Weights of a small image classifier.
Training: muon at rate 0.0031, 18200 steps, batches of 256, held-out accuracy 100%.
Data: trained on simulated grey scan slices of phantoms with and without marks, 38.0 epochs.
Rows from expert 6 of block 3, named by matrix and row number. Rows with one number belong to one neuron. Each number is 128 + 24 x the weight over its row's rms, rounded and kept within 0 to 255. All counts start at 0. After the name is the row's rms in percent of the matrix's.
# gate: expert gate (model.blocks.3.mlp.gate, 16x64x128), inputs 64-127
# up: expert up (model.blocks.3.mlp.up, 16x64x128), inputs 64-127
# down: expert down (model.blocks.3.mlp.down, 16x128x64, transposed), outputs 64-127
gate.24 119 [141 104 119 105 125 116 124 110 136 171 192 126 146 131 151 119 129 110 100 164 116 169 132 148 114 157 103 142 152 116  97  80  80 131 131 167 159 148 127 113  80 121 105  39 125 107 146 144 139 157 142 125 122  90 131 142  70 143 100 109 135 109 131 154]
gate.25 132 [173 127 111 129 106 140 167  87 183 142 139 160 128  92 116 103 131  92 163 122 149 121 134 168 125 144 110 114 206 116  80  73 141 129 105 111 171 112 161 119 133 116 147 141 170 106 126 129 133 131 139 122 127  86 146 158 139 120 135 119 134 103 128 134]
gate.26 119 [123 129 117 138 102 103 104 175 122 158  97 147 142 120 148 138 110  99 133 119 127 106 145 121 151  97 101 117 142 123 132 117 233 140 177 113  88 155 116 136 132 110 126 182 112 130 128 138  69 146 145 121 137 137 137 160 115 131 128 125 147 135 168 113]
gate.27 117 [119 136 136 132 157 102  98 142 151 157 141 124 174 138 142 139  80 113 122 143  94 181 126 114 130 151 111 109 110 129 128 127 134 144 131  90 151  83 134 145 111 103 131 129  97 136  99 118 161 109 118 158 102 134 152 149 126 105 111 143 154 119 106 123]
gate.28 041 [ 95 134 144 113 118 130 135 118  81 147 149  98 147 162 146 124 105 130 159 130 141 195 136 154 138 121 137 127 128 131 121 119 120 114 119 116 127 143 118 131  75 143 105  69 107  78 133 145 111 109 135  94 124 128 106 125 170 146 135 151 121 139  61  94]
gate.29 085 [117 159 118 135 124 157 133 138 161 190 130  95  82 165 127 122 121 137 110 133 139 131 107 118 133  96 111  99 109 150  97 129 136 181  91 146 101 121 100 111 110 135 177 116 156 137 102 139 112 149 149 163 119 128 177 109 180 131 140 123 132 112 127 119]
gate.30 093 [ 99 126 131 126 115 136 160 143  83 141 131 139 127 161 120  95 131 152 136 126 148 149 153 118 129 140 123 179 148 132 147 112 146 101 131  94 122  89  93 162 153 104 141 107 147 162 137 145  80  98 154 110 123 125  99  99 140 143 141 131 108 150 106 137]
gate.31 096 [139 137 135 122 108 147 152 177 137 191 128 115  99 119 142 141 117 137 129 158 126 144 110 134 135 115 133 154 106 141 129 128  79 144 126  39 136 102 120 128 114 110 148 112 112 108 129 119 131 115 138 155 117 108 131 114 100 172 120 146 152 182 136 137]
gate.32 048 [105 116 131  98 157 152 133 149 143 148 130  90 135 113 119 103 117 115 129 114  94  84 159  80 106 162 108 136 144 132 116 134 126 127 121 154 128 108 117  76  86 120 168 148 135 133 106 134 131 166  96  95 116 115 162 151 143 142 116  92 140 142 118 193]
gate.33 144 [136 150 116 108 128 127 137 128 146 135 140 137 142 115 182 113 160 127 142 151 103 159 120 159 119 108 128 114 118 101  99  86  91  89 133  99 137  83 184  85 176 136 130 130  91  94 107 144 143 132 122 101 135 165 160 142 130 150 155 122 127 123 129 131]
gate.34 118 [101 112  52 129 135 112 127  86 118 138 104 134 121 127  80 106  69 135 137 129 122 147 118  99 141 145 102 138 169 119 187 127  87 155 132  88 147 150  92 159 178 117 124 156 147 115  98 115 140 111 122 115 135 127 121 159 133 126 163 118 144 131 101 157]
gate.35 084 [133 126 173 146 155 127 139 138 152 106 112 140 104 142 149 106 115 130 118 131  97 111 150 111 127 124 135 141 120 143 170 173 128 178 147 130 110 161 151  95 139 112 168  81 169 170 143 165 113 173 108 118 114 127 101 106 121 156 101 136 129 102 151 137]
gate.36 080 [122 120 153 124  90  71 128 129 115 160 139 119  99 144 124 132 140 102 151 127 126 148 123 163 101 142 129 133 154 109  97  92 124  86 128 122 148 144 141 113 123 109 122 115 167 157 141 155  98 136 126 105 124 139 145 139 184 150 127 133 104  99 124 102]
gate.37 062 [123  89 142 126 100 179 116 129 144 169 148 109 129 141 125 105 142 110 100 148  99 142 128 140 166  96 121 142 150 135 122 130 146 138 182 132 149 103 155 116  64 122 117 187 175  91 101 126 157 129 128 177 151 131 105 103 135 129 161 153 110 115  99 128]
gate.38 120 [133 140  96 120 141 160 133  93  82 150 139 121 100 122 136 157 170 132 115 144 122 152 105 151 150 127  97 123 127 127 169 161 136  78 109 134 125 124 105 140 157 114 140 109 120 134 129 134 124 104 140 125 122 116 127 112 107 114 130  92 138 127 109 100]
gate.39 050 [128 148 142 156 110 133 139 136 132 177  79 123 119 115  91 107 118 106 135 129 108 103 119 135 152  96 128 144 114  99 146 115 113 120 107 105  83 119  69 108 120 111 140 150  99 161 155 114 117 147 144 120 184 129  92 111 112 108 147 116 119  99 151 147]
gate.40 042 [148  98 125 143 175 129 118 116 124 107 174 111 103 127 188  85 108 120 147 192 132  95 137 156 145 118 104 148 119  79 131 137 129 149 111 147 126 143 121 106 148 120 117  98 136  96 104 141 167  88 106 111 124 134 152  96  72 157 138 115 113 119 103 103]
gate.41 105 [139 138 104 111 128 136 139 122 137 183 151 149 129 140 153 141 145 127 104 144 136 195 120 116  86 125 144 144 134 149 163 209 139 156 205 108 107  94 120 145 147 103 106 118 138  71 110 123 143  89 143 105 144  88 111 114 175 124 168 149 129 134 127 125]
gate.42 096 [156 104 134 127 137 125 139 101 170 125 116 141 168 129 101 158 125 167 133 126 131 103 134  83  98 121 144 163 197 110 141 154 114 120 124 141 141 106 117 113 108 129 124 160 124 163 129 145 126 122 133 113 123 129 162 155 122  87 112 125 121 119  75  85]
gate.43 183 [122 128 112 142 119 109 101 121 187 126 139 114 124 131 163 129 134  93 140 131 124 118 124  91 146 139 103 116 194 105 103 119 119  73  83 131 118  86 156 141 142 123 121 142 137 125 132 126 165 119 116 108 122 182 141 106 134 149 165 131 142 129 144 127]
gate.44 086 [144  97 156  91 118  95  92 127  80 146 113 132 137 156 146 109 129 133 139 109 144 114 104 148 135 107 124 154 154 144 144 130 131 159 152 175 198 130 161 158 128 142 135 136 121 114 126 135  91 153 171 133 146  66 115 131 118 105 150 165 133 140 122 131]
gate.45 102 [107 121 127 118 122 129 118 119 130 121 105 164 127 146 124 126 143 140 115 123 108 191 130 138 107 147 154 150 149 132 129 130 104 128 132  80 108 153 178 137 127 133 118 118 144 120 103 112  96  87 113 108 127 123 155 182  95 126 161 131 138 110 111 146]
gate.46 125 [143  66 152 146 149 118 184  69 113 116 178 133 140 139 137 120 120  68 142 150 134 148 117 143  82 108 163 164 157 120  93 116 113 144  89 113 122 128 137 124 150 135 137 109 113 110 107 147 177 105 142 149 131 136  88 145 130 153 138 143 118 120 103 153]
gate.47 125 [134 128 132 141 151 139 121 146  84 150 120 155 106 157 132 127  96  96 115 146 112 184 146 138 164 125 124 123 139 112 134 198 161 156 121  51 171 110 145 136 146 117 162 149 138 142 177 136 115 129 107 116 111 112 160  85 188 120 125 128 113 128 150 129]
gate.48 106 [130 119  86 129  72 119 107 144 131 117 110  98 138 121 146 123 130 135 120 118 120 118 116 113 143 163 109 117 123 106 161  99 158 145 177 149 131 165 122 138 128 125 141 169 103 142 153 146 159 127 117 159 153  86 132 123 150 173  87 106 118  82 125 124]
gate.49 100 [157 142 145 116 141 129 103 137 165 135 159 147 114 129 102 127  83 156 120 151  98  84 136 104 171 145 145 128 152  93 119  99 135 102  92 118  95  86 106 116  98 104 121 139 115  91 145 146 140  95  96 127 139 166 159 142 163 143 168 149 140 126 159 103]
gate.50 054 [132 128  97 112 150 101 136  76 149 117 117  97 140 124  92 109 144 161 131 145  82 128 138 140 152 147 159 122 136 102 125 154 124 101  99 153 174 157 129 164 127 134 137 101 153 151 147 107 122 143 124 126 138 157 128 139 157 107 107 132 117 139 113  98]
gate.51 104 [ 92 116  92 122 131 146 124 125 139 140 107 113 118 146 100 170 170 164 124 129 134 151 105 109  57 100 106 155  95 141 109 113 167 148 149 121 151 114  92  98 136 122 131 155 128 105 135 132 132 169 174 126 135 121 107 175 115 146 102 127 141  99 136 114]
gate.52 103 [127 109 126 127 104 140 129 103  90 112  86 135  99 119 185 121 103  99 130 172 127  85 110 125 144 109 145 115  97 124 125 122 166 143 127 130 110  93 133 157 130 124  87 127 136 107 139 113 130  93 129 150 145 154 119 111 137 140 135 120 113 106 127 139]
gate.53 081 [151 115 108 133  70 114 124 103 143 189 153 106 129 116 103 124 120 132 155 129 107 103 129 137 159  98 167 124 101 135 179 147 107 128 166 163 143 143 145 131 165 126 127 102 147 137 137 105 143 119 150 131 121 141  98 153 120 117 153 121 129 115 141 133]
gate.54 137 [134 140 149 135 133 105 114 125 133 127 144 115 154 181 130 145  99 119 141 155  76 136 172  88 169 110 113 129 164 140 106 111 130 110 103 145 133 142 101 145 131 112 138 144 113 109 121 130 150  86 126 138 110 205 152 111 126 107 147 138 120 122 151 108]
gate.55 057 [ 97 138 130 120 141 145 114 107 119 111 113 120 133 131 153 127 133 100 138 143  83 118 114 108 131 140 104 139 159 156  83 159 163 144 165  97 118 118 137  97 107 135 125  95 128 116 123 130 157 163 149  86 137 132 150 175 111 102 165 111 117 121  82 162]
gate.56 126 [156 133 108 117 141 124  83 134 136 129 128 138 148 149 123 151 119 164 146  98 154  68 153 134 142 115 105 125 144 171 137 168 159 150 173 143 130 170 169 150 131 128 164 156 117 102 120 108  85 126 127 112 121 114 119 147  99 146 103 138 141 126 115 149]
gate.57 117 [128 168 155 133 171 107 110 117 126 136 182 120 134 125 124 141  92 158 121 118 130 128 114 122 108  83 120 114 168 138 128 106 120  61 133  98 108 144 131 114 105 159 141 114 132 159 133 116 122 112  69 117 131 141 151 112 123 145 109 133 116 145 150 129]
gate.58 053 [111 146 168 148 124 139 129 159 134 128 153 165 131 120 179 106 123  87 146 100 115 152  78  99 123 126 157 143 123  96 131 149 129  84 116  95  88 146 131 129 122 153 140 108 107  88 120  77 181 128 159 109 123 131 134 154 119 105 120 165 107 142  90 118]
up.24 122 [150 116 119 101 121 126 117 121 138 159 182 120 136 108 140 144 146 120 110 163  97 159 122 157 110 173  97 141 165 122 120 102  74 140 171 148 162 123 149 127  88 105 112  72 102 125 153 139 133 177 132 128 113 110 125 146  72 161 101  97 140 113 153 162]
up.25 142 [116 120 160 162 143 130 154 136 117  72 112 108 146 150 101 144 176  91 128 116 134 153 123  83 142  81 102 144 173 126 121  85 185  91 114 112 127 179 138 126 133 103 141 163 112 101 112 130 127 141  77 128 133 115 132  96 143 149 123 146 105 140 117 132]
up.26 121 [147 147 147 140 131 165 143 104 114  88 118 130 117 115 109 141 122 194 147 165 106 165 128 140 130 126 111 111 113 100 138 100 132 108 104 107  92 147 173 100 134 114 115 135 135 112 162 139 144  87 137 115 114 180 142  87 129 124 100 155  82 136 124 126]
up.27 107 [144 132  96 103 119 159 145 159  99 181  80 126 138 156 117 113 172 114 119 102 148 139 120 150 141 122  95 162 176 120 110  90 125  91 133 159 156 123 132 102 103 145 110  90 136 112 156 132 142 170  81 163 107  58 116 151  97 137  90 153 104 118 115 126]
up.28 046 [149 155 151 135 138 108 135 154 168 115 106  78 130 128 137 137 111 142 152 153 137 117 102 134 119 118 110 136 127 110 155 111 129 123 154 138 158 113 127 146 115 154 106 141 106 129 168 106 131 113 130 173 141 151 189 143  80 124 104 122 159 140 129 101]
up.29 082 [107  82 114 136 129 121 117 109  98  78 146 160 157  95 150 107  93 117 155  98 126 110 132 135 117 161 104 152 149 121 163 142 128  94 131 122 150 152 130 143 123 119  60 137 125 107 144 109 132 110  94 106 164  95 106 137 125 107 110 119 124 113 121 135]
up.30 093 [161 114 146 144 134  93  94  75 112 147 113 142 121 156 142 154  94 101 143  87 107 143 127 147 125 100  78 124 173 134 118 199 104 120 161 108 166 115 127 115 165 129 151  74 125 129 150 124 138 126 122 135 171  94 134 180 157  96 140 148 107 131 155 138]
up.31 094 [112 139  89 127 157  97 147 121 100 153 145 136 123 128 219 150  94  91 134 121 136 120 115 149  90 109 139 130 104 142 101 118 157 116 100 152  90 116 185 141 101  95 129 136 128  93 162 139 135 133 122 113 125 111 151 146 101 135 147 112 123 128 136 138]
up.32 055 [ 90 154 136 117 169 103 108 147 156 147 170  79 131  95 108 167 148 120 156  94 117 112 108 140 133 128 102 124 147 128 128 124 137 160 123 152 111 115 132 149 113 127 153 145  89 111  87 147 137 174 101 130 140 126  99 151 167 126 170 118 204 192 104 146]
up.33 131 [105 114 121 130 126 120 118 141 157 138 120 107 115 133 193 155 115  97 122 136 132 172 115 151 153  97 154 128  91 171 103 109  94  79  97 141 118 106 138 123 182 124 156 149 129 126 129 114 137 158 108 122 141 167 152 130  99 121 145 109 123 138 118 147]
up.34 110 [150 133 187 136 108 119 158 148 128 107 127 106 149 111 183 147 182  94 136  97 140  82 158 141 148 120 126  99 104 134  66 101 171 116 130 160 110 121 163  84  87 133 127 108  88 127 141 137 143 155 142 144 137 121 124  94 126 155  90 160 118 130 172 110]
up.35 076 [122 122 139 151  96 166 111 130 186  94 156 140 122 146 145 126  91 107 131 115  99  94 106 116 124 162 113 128  80 111 163 175 148 162 155  62 150 135 170 103 157 123 144 108 100 115 105 143 134 119 115 172  99 116 136 163 134 124 155  98 116 148 136 143]
up.36 071 [128 129 126 148 120  69 140 111  85 176 147  90  96 140 146 139 144 136 145  93 114 122 113 152  94 103  69 181 135 149 137 128 133 126 142 124 132 153 107 158 153 127 145 170 142 153 177 160 130  80 150 118 127 122 124 194 161 141 141 135 142 124 117 104]
up.37 055 [115 116  77 100 114 135 130 103 143 133 152 109 169  90 135 175 128 121 125 115  87 143 145 121  96 155 160  99 132 115 116 154 130 101 150 115 146 122 158 109  99 149 168 129 159 137 119 147 113 178 134 121 136  98 141 151 171 124 139 138 116  70 103 159]
up.38 115 [116 135 138 130 112 115 110 112  74  98 153 126 107 114 125 132 159 125 110 140 120 147 101 141 147 154 104 136 102 167 150 154 166 136 111 121 139  71 156 126 149 108 109 137 122 124 161 146  91 132 100 156 122  93 160 110  72 132 105  88 126 128 164 126]
up.39 054 [142 113 105 111 140 147 136 117 137 149  83 150 157 113 113 133 131 105  86 148 126 109 104 129 101 124 119  96 172 201 160  68 142 140 133 111 146 144  75 124 137 137 130 144 108 125 133 112 101 155 135 113 143 135  90 138 120 124 124 144 167 124 148  87]
up.40 043 [121 124 116 171 110 125  95 114 102 165 142  87 113 138 122 101 141 128 107 122 154 142 142 121  91 111 102 137 114 112 141 141 145 114 125  98 100 105 166  86 118 138 157 143 128 139 148 108 109 146 127 140 125 123 149  76 159 150 156 149 127 132 114 121]
up.41 102 [121 133 144 118  96 122 145 105 127 158 123 135 170 132 127 136 132 115  92 164 157 177 131 127 116 142 158 116 121 146 125 191 148 199 179 129 106 120 107 128 112 126 100 160 108 109 101 110 133  99 138 111 141  69 131 110 163 132 138 105 126 125 121 130]
up.42 090 [123 116 148 121 150 113  89 111 124 156  96 132 140 115 123 130 172 141 110 113 154 111 153  97 126 166 107 122 122 103 171 158 103 164 115 139 122 116 160  89 126 115 115 115  98 135 112 134 109 161 163  87 139 153 126 118 179  90 144 139 116 109 115 132]
up.43 185 [126 127 157 125 110 103 144 120  47  98 101 118 132 112 112 117 169 124 124 123 133  99 130 172  76 105 132 120  84 133 147 101 122 191 150 145 139 178 135 117 126 143 117 139 143 127 111 122 110 174 163 129 131  81 136 128 127 138  98 114 115 130 113 136]
up.44 091 [128  90 147 127 125  73 115 123  99 137  87  81 160 132 141 123 117 136 129 113 114  94 102 134 126  83 140 155 113 151 160 150 110 157 115 190 182 143 183 144 111 125 116 154 133 132 124 132 119 133 135 147 144  94 138 146  97 131 136 144 162 139 139 149]
up.45 105 [153 147 119 186  93 113 118 138 163 114 145  91 144 121 160 148 149  85 120 142 151  97 118 124 159  97 117 100 105 130  99 102 137 114 107 180 170 135 128 115 130 123 155 117 107 138 211 140 145 155 142 133 164 158 102  87 182 140  97 140 127 128 160  93]
up.46 121 [127  87 138 158 154 140 145 118 175 123 140 145 130 101 111 108 141 129 133 102 135 155 127 113 110 153 131  84 176 125  82 135 121  61  87 104 123 134 170 139 144 160 102 127 143 110 138 136 111  91 164 136 120 132 116 182  93 123 138 133 117 136 141 118]
up.47 119 [ 90 136 117 126 114 137 136 123 188 130 125 153 131 104 115 146 148 184 116 155 131  88 118 119  93 136 125 139 110 138 157 101 133 115 168 137 125 102 109 115 137 119 128 101 145 143  72  98 138 148 147 123 141 146 117 124 129 128 116 132 134 102 126 135]
up.48 118 [159 107 141 135 152 125 153 115 156 115 127 149 163 142 124 126 116 123 127 106 125 128 142 122 121  81 142 148 152 121  90 138 153 103 124 106  33 119 152 111 129 131 150 127 132 135 117 154 102 151 119  99 137 168 134 147 121  94 125 139 119 165 151 145]
up.49 114 [128 151 139 111 151 100 105 155 191  96 188 128 124 131  99 122 113 134 106 175  90  95 137  99 193 157 137 133 165  82 100 137 154 122  96 130 105  85 120 116  81 122 123 139 137 114 129 118 155  91 110 136 116 166 148 120 160 141 160 147 113 112 136  86]
up.50 052 [148 146 150 106 133 115 153 142 142 153 132 149 144 106  95  86 140 117  95 130 142 145  92 126 147  95 141 137 111  83 132 145 135  69 115 138 134 142 126 116  78 166 102 100 112 126 169 125 144 149 132 109 133 155 108 147 129 104 139 118 109 119  96  92]
up.51 109 [105 111  94 132 112 137 109 156 174 148 104 111 111 133  85 126 127 137 130 147 135 133 111 102 105 130 129 141 109 141  99 113 165 156 122  80 123 115 156 116  83 104 139 133 117  89 148 151 141 183 147 148 131 157 127 155 136 163 104 132 146  87 150 129]
up.52 100 [121 103  90 108 125 169 148 118 173 148  94 150 124 114 112 117 136 106 115 138 150 119 151 122  86 125 160 118 132 159 130 145 146 208 113 193  97 103 150 138 104 176 140  89 134 131 128 148 113 113 158 118 122 137  87 172 114  97  96 128 115 100 153 155]
up.53 080 [165  97 136 158 154 153 116 147  82 111 107 159 139 136 142 144 110 118  80  98 129 176 116 115 105 114  90 150 148 148 112 146 152 153 116 152 121 131 124 120 149  99 144 135 132 133 140 168 105  81  98 144 110 114 133 130 112 159  73 118 120 144 141 119]
up.54 131 [115 146 130 124 139 100 134  92 122 138 172 134 140 184 139 153  89 118 140 179 112 136 156  95 155 111 123 105 156 124  97  92 112  97  92 124 145 122 115 121 150 124 123 156 123 113 143 143 141 108 115 145 124 197 168 125 125 109 145 140 123 131 144 120]
up.55 060 [120 120 138 146 151 133  92  89 104 139 145 128 107 122 114 140 127 110 147 152  81 115 143 101 127 102 126 146 155 130  89 159 169 119 133  77 124 107 136 111 141 175 134 148 143 109 129 113 125  84 136 143 159 162  98 144 168 137 158  64 102 118 112 121]
up.56 118 [133 140 104 137 135 149  90 113 153  91 131 151 111 123 142 162  91 125 143 103 165 143 126 115 174  97 103 103 112 157 139 129 180 118 141 137 117 152 192 162 152 113 154 127 133 108 114 116 111 128 144 125 135 103 124  98  78 120 107 139 135 144 114 143]
up.57 121 [133 105 139 134 112 126 162 112 138 109  93 144 136 114 122 130 162  95 133 106 135 157 148 159 158 129 110 131 101 113 159 123 132 160 114 149 146 122 142 106 143 106 115 121 143 143  86 138  97 176 163 119 119  52 113 117 150 133 132 112 100 118 123 132]
up.58 051 [123 115 146 136 130 138 122 123 114  94 143 143 123 138 119 158 128 165  93 131 112 140  92 128 156 101 138 129 117 128 132 136 143 163 103 114 111  79 184 102 143 162 139 136  84  87 168  96 167 127 137 129 141  94 131 159 146 153  88  95  81 134 129 135]
down.24 127 [120 163 131 108 198 124 144 146 106  80  71 133 143 128 122 159 140 147 129 113 141 112 118 137  88 121 108 169 137 152 163 173 123 114  94 132 111 123 116 136 107 147 128 138 151 128 143 106 163 132  90 111 158 112  86 158 163 135 118 157 133 110  90 104]
down.25 144 [143 101 122 157 113 122 139  95 179 146  85 143 163 147 154 169 128 150 156 119 129  99 130 115 192 156 155 132 113 192 189  95 139  87 140 162 137  88  97 105 120 126 143  89 125 132  93 113 144 111  98 139 140 136 122 115 121 168  94 157 164 134 102 111]
down.26 117 [114 115 117 128 119  84 133 112 149 107 134  97 119 138 139 190 125  86 169 176 118 107 125 131 143 117 141 188 120 132 158 138 151 135 124 132 122 100 153 133 110 107 131 144 154  97 112 174 155 107 126 140 154 128 120 163 164 141 101 131 156  67 121 135]
down.27 104 [144 129 152 135 150 135 113  95 127 139 113 135  93 111 158 143  89 107 157  92  94 169 153 139 107 143 129 147 163 106 110 147 157  94 162 111  54 130 151 137 110 157 133 129  87 163 115 135 146  96 162 167 130  92  93 147 142 151 137 128 114  98 142 141]
down.28 047 [125 123 122 159 169 145 170 109 132 123 123 154 105 114 140 149 132 122 111  92  87 118 141 140  87 153 207 136 145 138 125  91 116 161 140 125  86 120 115  78 143 127 151 136 128 130 113 125  81 115 147 132 161 109 120 107 120 103 134 136 120 127 162 137]
down.29 080 [179 113 128 132 126 111 168 157 135 128 123  94 150 116 114 138 107 126  69 134  98  90 148 109 119 145 141 122 122  82 160  82 147 177 119 124 113 169 132 147 115 181 124 113 134 133 125 140 164 135 153 164 111  98 155 127  85 167 124 147 131  74 146 120]
down.30 095 [ 94 120 108 179  89 103 155 160 175 117 112 118 174 152 150 132 143 162 105 144 119 125  94 135 125 116 108  51 129 120 141 120 144 114 164 116 123 120 140 128 126 142 123 102 114 125 113 110  92 155 152 132 145  94 120 118 127 132  69 135 158 109 120 134]
down.31 098 [138 123 130 152 111 156 160 139 136  81 100 130 109  67 111 123 118 145 142 112  98 150 117  63 130 145 156 174 132 174 156 109 119 100 125 111 142 101 120 154 140 171 131 140 134 117 119 104 146 133 127 145 133 147 121 107 144 113 121 160 141  75  71 126]
down.32 046 [158 189 158 149 123 145 106 107 151 156 164 172 125 131 114 114 131 137 119 109  85 105 107 175  97  93  97 117 127 201 126 142 133 100 114 142 118 163  95 113 181 127 139 126  73 163 120 131 142 141  99 153 159 119 142 162 110 113 125 108 153 160 128 150]
down.33 140 [150 143 100 158  78 107 111 166 110 173 126  91 118 140 124 152  79 108 150 159  93  59 149  82  89 156 142  91 178 110 154 114 148 151 150 132 141 120 114 149 120 158 104 149  99  99 120 155 167 121 137 158 147 144 118 159 111 128 114 136 153 133 105 138]
down.34 114 [148 143 115 179  71 127 123 128  83 109 133 153 116  97  82 119 118 154 114 117 142 135 131  99 119 105  98 147 110 138 120  97 153 105  54 106 157 139 158 132 123 167 114 167 170 136 130 120 135  92 157 133 136 158 110 137 129 120  96 107 128 114 124 122]
down.35 081 [124 165 139 167 117 121 119 141 104 134 124 118  66 138 128 137 124 121  80 137 124 104 113 157 134 104 161 122 123 134 122 126 122 117  95 128 142  97  96 163 153 166 137  91  72 187 124 119  95 151 151 124 106 145 101 124 109 136 160 114 110 139 110 120]
down.36 070 [131 143 103 127 116 120 132 115 134 139 161 118  85 102 124 133 139 132 101 136 175 126 139  92 164  89 124 137 127 133 105 173 177  69 123 125 111 102 136 111 127 171 145 128 131 109 157 183 158 154 130 102 132 128  94 167 110 140 135 137 121 145 177 124]
down.37 055 [119 139 161 140 145 122 114 114 102  96 107 146 155 139 146 101 124 127 141 115 117 144 174 129 127 146 199 127 126 155 117 151 138 111  94  98 140 112 104 193 142 126  97 137 125  89 144 127 135  84 126 147 140 146 130 127  95 132 111 127  81 109 160 120]
down.38 112 [104 136 142 138  76  86 116 148 134 145 129 131 124 117 100 103 128 135 128 149 113 129 186  92 118 140  98 129 135 122 140  93 113 139 114 100 133 120 166  87 118 137 164 129 170 125 149 134 110 113 100 159 116 133 173 149 124 153 149 129 113 161 159  94]
down.39 055 [136 142 137 150 134 127 135 168 160  84  78 142  79 175 111 153 133 142 119 170  70 169 120 144 128 141 116 169 149  89 135 116  75 108 142 160 138 131 150 136 151 135  91 118 130 120 129  84 137 131 137 146 120 103  73 128 132 147 139 136 121 132 150 158]
down.40 042 [129 142 170 107 142 160 120 155  80 109  82 126 111 112 102 124 152 148 124 172 124  83 134 131 170 135 122 163 166 142  68  67 118 128 163 157 120 148 129 114 117 117 123 135 118 102 145 120 113  97 140 134 142 146  91 110 133 152 122 111 108 123 144 132]
down.41 101 [ 91 161 111  98 192 114 112 123 166 146  97 180 119 108 130 129 163  98 112 125 109 159 166 142 135 114 149 152  95 148 190 130 135 107 122 142 122 102 140 137 110 121 132  84 161 128 155 104 167 140 124  77  96 125 114  94 152 140 141  88 149 113 121 102]
down.42 096 [142 160 133 126 139 162 105 134 162 107 142 132 177 153 144 103 109 112  85 148 159 167 146 188 133 125 111  73  95 163 132 127 100 128 119 158 145 112 155 125 131 120 160  91 172 123 123 121 113 113 148 144 128  90 121 134 123 125 159 106 125 138 142 138]
down.43 161 [138 121  81  90 131 119 133 104 146  89 100 122 143  85 129 136 133 147  74 112 163 137 139 116  68  96 118 143 115 156 141 102 157 142 186 118 134 165 154 108 153 158 161 132 176 127 123 120 110 117 132 140 108  82 118 100 129 118  89 127 164 117 111 137]
down.44 103 [127 133  90 107 121 129 120 128 159 112 134 158 135 141 132 133 142 149 128 106 155 162 181 116 138 103 132 110 112 168 131 149 111 119 146 159 125 144 129 117 153 121 165 123 184 106 112 126 136 160 112 113  98 153 153 121 158 118 143 128  86 136  82 152]
down.45 113 [146 101 123 125 112 147  93 144 171 126 146 120 141 115 110 121 120  98  80 140 117 131 124 156 134 160 141 105 102  89 119 105 128 100 122  37 137 161 102 105 153 164 127 178 133  99 115 137 137 157 109  88 122 165 149 125 116 118 134 136 134 111 150 134]
down.46 125 [ 95  93  96 162 129  96 125 141 191 109 118 133 173 147 116 174 144 144 133 126 134 109 120 110 129 148 127 114 140 145 172  80  96 127 167 136 152 127 123 135 157 135 102 131 148 128 159 117 122 129 127  93 154  97 146 102 125 132  80 131 124 105  92 163]
down.47 117 [147  75 103 114 117 119 129 103  81 113 123 112 111 142 126 123 112 101 131 116 167 142 159 183 110 125 118 102 121 159 119 154 110 139 112 100 145 124 126 152 111  99 143 158 136 167 118 153  98 153 140  74 167  98 111 118 110 169 141  57 134  95 159 135]
down.48 119 [157 123 152 134  88 123 127 166 112  99 112 117 155  86 105 118 128 140 104 129 137 114  93 143 178 156 154 150 137 139  99  77  96  91 123 167 139 104  97 180 113  78 137 175 108 122 124 133  99 120 130 157 143 118 181 102 118 134  91 141 144 124 165 167]
down.49 087 [ 96 146 104 190 168 114 106 107  99 158 139 147 127 113 122  92 144 143 122 152 145  58 113 106  93 118 105 136 143 141 155 161 152 155  83 153 148 162 120 108 109 137 112 109 109 147 124 140 150 126  95 129 159 127 117 104 144 124 129 112 110 150 122 142]
down.50 054 [122 178 116 137 137 106 106 155 106 118 135 183 108 139 133 139 114 151 126 102  78 168 113 139 136  82 135 120 157 121 129 117 127 161 107 146 111 111 104  86 187 128 110 138 126 172 174  95 117 173  85 126 117 148 156 119 112  91 158 139 120 103 151 101]
down.51 113 [125  94  97 163  96 110 135 109 172 138 104 153 115  95 162 116 124 171 171 124 128 157 165  94 149 149  91  96 146  95 148 121 103 108 167 146 139 115 130 130 159 132  98 129 146 142  80 107 133 133 110 135 107 132  80 133 130 136 125 142 136 140  85 136]
down.52 106 [112 125 157 145 127 129 158 138 126 120 150 155 104 135 147 179 159 129 151 128 120 128 136 110 160 125 135 121 155 180 125 172  93 144 112 152 167 148 131 150 107 118 109 147 100 130  87 109 107 170  99 142  91  91 105 127  96 130 133 133 143  65 132 151]
down.53 074 [110 166 122 133 137 172 112  97  92  92 143 125 150 143 130 130 120 105 116 124 127 110 144 174 166  90 141 147 128 131 125 144 176 140 143 147 151 121 121 114 123 135 155 139 138 118  53 166 116 168  94 118 156 133 146 122 123 101 181 141 122 114 144 151]
down.54 122 [ 98 137 132  69 157 151 134 132 125  97 106 160 160 160  89 162 125 125 135 139 110  85  67 131 144 140  98 122 165  99  96 129 135 119  95  98 143 160 107 132 124 115 140 126 147 130 116 139 140 163 119 115 158 133 147 149 128 150 125 162 147  76 147 148]
down.55 063 [135 117 116  96 106 131 123 140 122  95 177 102 220 124 144 165 104 118 118 173 112 106 118 138 110 164 130 132 126 133  89 163 146 150 169 163 123 116 145 147 109 123 117 108  64 154 138 165 153 101 113 119 148 148 151 125 172 131 118 161 132 128 145 128]
down.56 127 [170 152 150 154 165 109 114 130 183 165 132 169 126 127 153 117 105 178 121 122 115 147 127 129 113 157 114 111 117 113 111 147  67 113 130 105 133 126 144 121 106 128 114 115 157 131 176 112 120 128 158  88  80  93  96 111 128 123 127  98 125 115 129 157]
down.57 128 [126 137 124 124  95 129 113  86  77 154 203 116 156 136 129 131 166 117 100 105 124 147 177 144 108 119 121  64 108 114 115 144 148 138 138 150 110 126 121 134 137 158 131 119 124 135 136 126 154 139 164 157 162 134 153 131 157 122 159 125 122 165 124 125]
down.58 054 [138 121 110 130 127 140 102 161 100 110 123  96 102 126 160 106 164 125 147 139 159 146 188 128 166 114 121 161 182 165 134 120  74 120 102 146  88 124 117 130  91 149 133 105 103 135 121 140 140 164 108 110 125 125 121 145 110 144 111  93 169 130 120 138]